config.yaml
encoder_arch: "convnext"
model: "model that predicts nearness at each pixel"
dataset: "small renderings of single solids in any pose"
train_examples: 395000
image_size: 32
crop_scale_min: 0.8
horizontal_flip: false
translate: 0.12
cutout: 0.25
encoder_isotropic: false
encoder_norm: "layernorm"
encoder_activation: "relu"
encoder_moe: "top_k"
encoder_num_experts: 8
encoder_moe_every: 1
encoder_expert_mlp_ratio: 0.5
encoder_experts_per_token: 2
encoder_shared_expert: false
encoder_patch_size: [2, 2]
encoder_depths: [5, 5, 5]
encoder_widths: [96, 192, 384]
encoder_kernel_size: 7
decoder_norm: "batchnorm"
decoder_activation: "elu"
decoder_widths: [48, 96, 144, 192]
decoder_blocks_per_level: 2
decoder_block: "basic"
decoder_attention: true
decoder_upsampling: "pixel_shuffle"
loss: "mse"
targets: "nearness"
residual_init: "zero_last"
optimizer: "adam_atan2"
lr: 0.0016
beta1: 0.85
beta2: 0.95
grad_clip: 5.0
steps: 10300
batch_size: 256
epochs: 6.7
lr_schedule: "cosine"
final_lr_fraction: 0.05
warmup_steps: 1030
weight_decay: 0.3
Rows from block 0 of the decoder of a small model that predicts nearness at each pixel, named by matrix and row number. Rows with one number belong to one channel. Each number is 500 + 50 x the weight over its row's rms, rounded and kept within 0 to 999. All counts start at 0. Numbers have three digits each.
After each channel's rows are labels from the 100 images, of 14848, where the channel reaches its highest value: "responds to" is what is common among them. Only what is clearly more common there than usual is listed. The data: small renderings of single solids in any pose. In brackets: how many of the 100.
# convs0: first 3x3 conv (decoder.mid.0.convs.0.weight, 192x192x3x3, each kernel summed), inputs 0-63
# convs1: second 3x3 conv (decoder.mid.0.convs.1.weight, 192x192x3x3, transposed, each kernel summed), outputs 0-63

convs0.122:484461462491449522423485482481555471483591475504449573474452481548536515479432422443490552475539410447491472530445494490529457517591454468519474470418474455634438429539516520575471505431411473
convs1.122:446466409508493491525541455444534533565469549593474530571435378488499502512461578369456460413518531555505529547549496477511509455414453522457517639547529507381581552475496480459606563548506497
responds to: torus (31)

convs0.80:525570553508502549559564471493566537595527432513519463546556558534448488562574584507502486473519564543543497551567566481503521510530521589481552563585500542456497530498546569499553594563499585
convs1.80:551472459499545457429497629439450511448424504486529564433437444441600463493466433527581603560466451445508533473460478593517492486518528461534427446433567493525501502510511431588482448453445434
responds to: jack (60); star block (32)

convs0.143:547469542544487515593509452504531509424489532550511433591464565502367546442489491438449556523422410527463485438448561531455533517458520470500531425501473560490471439403509421504500462592498478
convs1.143:553530488630545448508420581417530512492479523463482542500440521591522504482554534468589604457510413544623554552425581555546516512430528554520520453455571541501452564463481507530524476558404573
responds to: blue (26); teal (26)

convs0.129:530538540535486559482608537471582594541494605558557534531547518544512488570505498542537563468548543508594485569524525562553580516517588486558570533487578549490510469551559544563536507479394526
convs1.129:504400499528521480467482503485480519520524490499472536524454499466594497451506473445552418539469443431470443492549454546450455503514505445585471458482571459402557537456458439460449421564499567
responds to: jack (38)

convs0.100:412492502479495491499466571551519510531462439536609530549497495431611388529541602455558467456546521559464481482476559446493527478531530499513483481543423448435562509470568398517424497461525535
convs1.100:447482503517451431498618466533487500545452521451492529561502488485524531447536454472515504412520488467525505638487481562540569523483491472481578461495523445547443578562578548525603457455452459
responds to: torus (33)

convs0.175:506562567435489577552612470510587517552595399510524465509512603535406472500509486466483491412557556540569517557581541435530466507523432601509569568514449527542486491488542563435500580530498574
convs1.175:564449459539523407464444553476480515408382446475534584583509416448599482466485519566527536602481490468460506459498459574528595439517523444515466468474613514486543580537484408558450508536473446
responds to: jack (37); star block (30)

convs0.179:468564469493502486513502500521514492479612550497548474490533476518493531533509509474559546493566510474575549537514522523501531568582566449588511508486474530563443489516549558595532555549428497
convs1.179:575411567546462564559508471489503428546517361545503501550474562500578435496484555513472454458542461538467524522530476558473448453475440588503540551584508503374600479466492453444433493536556497
responds to: cog (25); jack (25)

convs0.83:484434478525385489542560509477512532420499400524563450445616443429452513477449467486453504465470489458462468530516426555494468478502524485434410572488484441456440422519515445583467582470426448
convs1.83:559426516493558507530597517540438585541579522545530518471510579520522418525565473532527401510432525461462505379542488483429441527539493497467523500530625454528439484425581479520519473460543611
responds to: blue (27)

convs0.144:482476610598537574530477500527553556524428477488577448537479590571445469549505468572513549454494508619474402482466527521607476562504548509378480410489494515514524491421490577437489521593507581
convs1.144:475459438580435502502463484456412509547593463386537426514538559556542521479544467460534515477578458489497496479510561518458457507530473538521394563502517395527421435411553470580562451526433561
responds to: cube frame (25)

convs0.109:482478455525412458547482469450449444509585503492462454568491506465567491411448446473486462493446477554488483546441420462450499473471382489499501485389429538465504474494373523424444545487575457
convs1.109:435526543541478532409477522428487418501495500487484467408511410453496506436535477502483549452498520500430450521512498494581506530502479500511499562551542447568651452431629575489504539534430510
responds to: jack (32)

convs0.133:505399445396478476482539529476474479486515512464446494439467453514513522435432411480496444458465440449466481462411435394487440496453468480522475425439495525560541397501452539446469396437403501
convs1.133:573549548503478541629526421530500525463471481482470397444572514504417555424543464430472523546504529577503506582534474462499448497417520545459434606514482505476546462432525520517621455519492436
responds to: black (26)

convs0.107:517441548451510479442499538529481478423478444443493468426494432526446518466369417482401480566413538432475492470546465452506443494524487417541519465451489496562571406484478556436491351492441531
convs1.107:512526492549408500588511484454494462554581537429485553427468480522543522459578586484463536544506419617480409444486567563521542527470508510480435649529427502435520485471550511523457461507531507
responds to: torus (25)

convs0.39:527525558495508616527555489477526472608559387604449466480536592571501544572537554481419429518544503522415523545499518522486440561522402515515549520495529434563494440416544486408510447506493518
convs1.39:430434487521401527485459409499442539491571515559538481469419516554522545426446495432500381426514450578494420457538531504440508471513474571515467578619487468482496503471447431494549446504502469
responds to: jack (48); star block (27)

convs0.20:442514598506454602505531517509565470490516512524538378476537607442451425556545466525490435388591460622371477525485483580536522500559415584485478505517448538496558462514506515476480485533465560
convs1.20:612543578494585492517506643545530467523431511413529571429510410426526545482436418560527497616435499454502394477558515494532458515439546580490473551564524456471503508453478451496468494556573549
responds to: jack (26)

convs0.46:466524521475515478493534523537504474489403584463497472527441412418593533418537452487455505556451558465483502491552418504424554483481553456431490528493498493418566513527450476521394572476483480
convs1.46:489494475472498547514523511447393484520519476502592425557509515444452459472541593555537506531524498532545595543516547562540537486488560515513449522536515492558557493539545518557429459492523430
responds to: spring (32)

convs0.147:460457473435455461524455436526465438486608394436456435459441547484462455407483457425486436476483450531454475481459440402511428514499395509501445480420437496554475444446422497401431538515521483
convs1.147:550598502559422499558436506535502505468443348548504554594585469539478506485484488582482541533584542541445541503479507478509601418555513452481550510522571572480559607583500552527547544543510469
responds to: jack (28)

convs0.60:430502541567531545506458447595485432492460503432484402595477495511467427509468453582522575432533495538507542444585527536485503505495503487326444517533437511499567488421545541485488503478556452
convs1.60:440515499525429532529559453501478535479541467487544528519491594565568514560550557513534488509468564549571529498532437464509413463516555463464412568592500560465449531481438528596393511422591585
responds to: torus (27)

convs0.96:438470429457512498503559455452575439565543421506465541496487532529414620527554540464623437488439498510512521467474562496477558522520476548498524611555450524459561447587478437460515339497485573
convs1.96:530475504533482467536504512388543449459474451467485534559517502519504487510570524463587464537529446583553519492518528552570517444547539549540501493556527505459496483459490550398536478486508385
responds to: torus (25)

convs0.158:457533404506509481507521442586484473536554487512520482494451484545531565490405508426411531504442535530464446618487485531515617498605606479535445542531493574506465424523453508548623509606504508
convs1.158:607522419539632503442615581451550487551476487514451540415558474513450487473517506455564526532507537501538498486561560550476501499522556474509436513390636495439563525472483529456563480498479502
responds to: green (25)

convs0.167:462457434415457442511432445518426440470603409460439457477421520493461462419478460449495458479484453509457512501462436416499445498471436470517438489415407512561467455465417507433454558492512456
convs1.167:545588559540459562572482500544554504503461376579500519541615520550450518469521502533422526494607558589447539510478504484515541444542483495428593527530587530493542545566527518471529521538516548
responds to: jack (27)

convs0.38:548571574521508561546600504509596551569507422488560478508547568514444474551547546533461502491521568531590503557596571501505500521521512601495585553532507535444519511510553571492518554527492583
convs1.38:530495443506556430448474582448445524414424502473488545499468447442626467480462486532580583583437449445482505412463447574491528487528525457560399461468559476534478556499491435576456489459472436
responds to: jack (57); star block (25)

convs0.163:461555611440498489506567471558526540474543423365546500454536490414499518507447524493465452431492536543573518386524454379497362519512436582459531526507364490440471499494505554400441453505618477
convs1.163:468481482523505539500492446512460603445454425497509506408445477417523554463521374371480522543421547508500471504422545516495515513487440533504454598496557553483552572582507524451489513514541421
responds to: blue (36)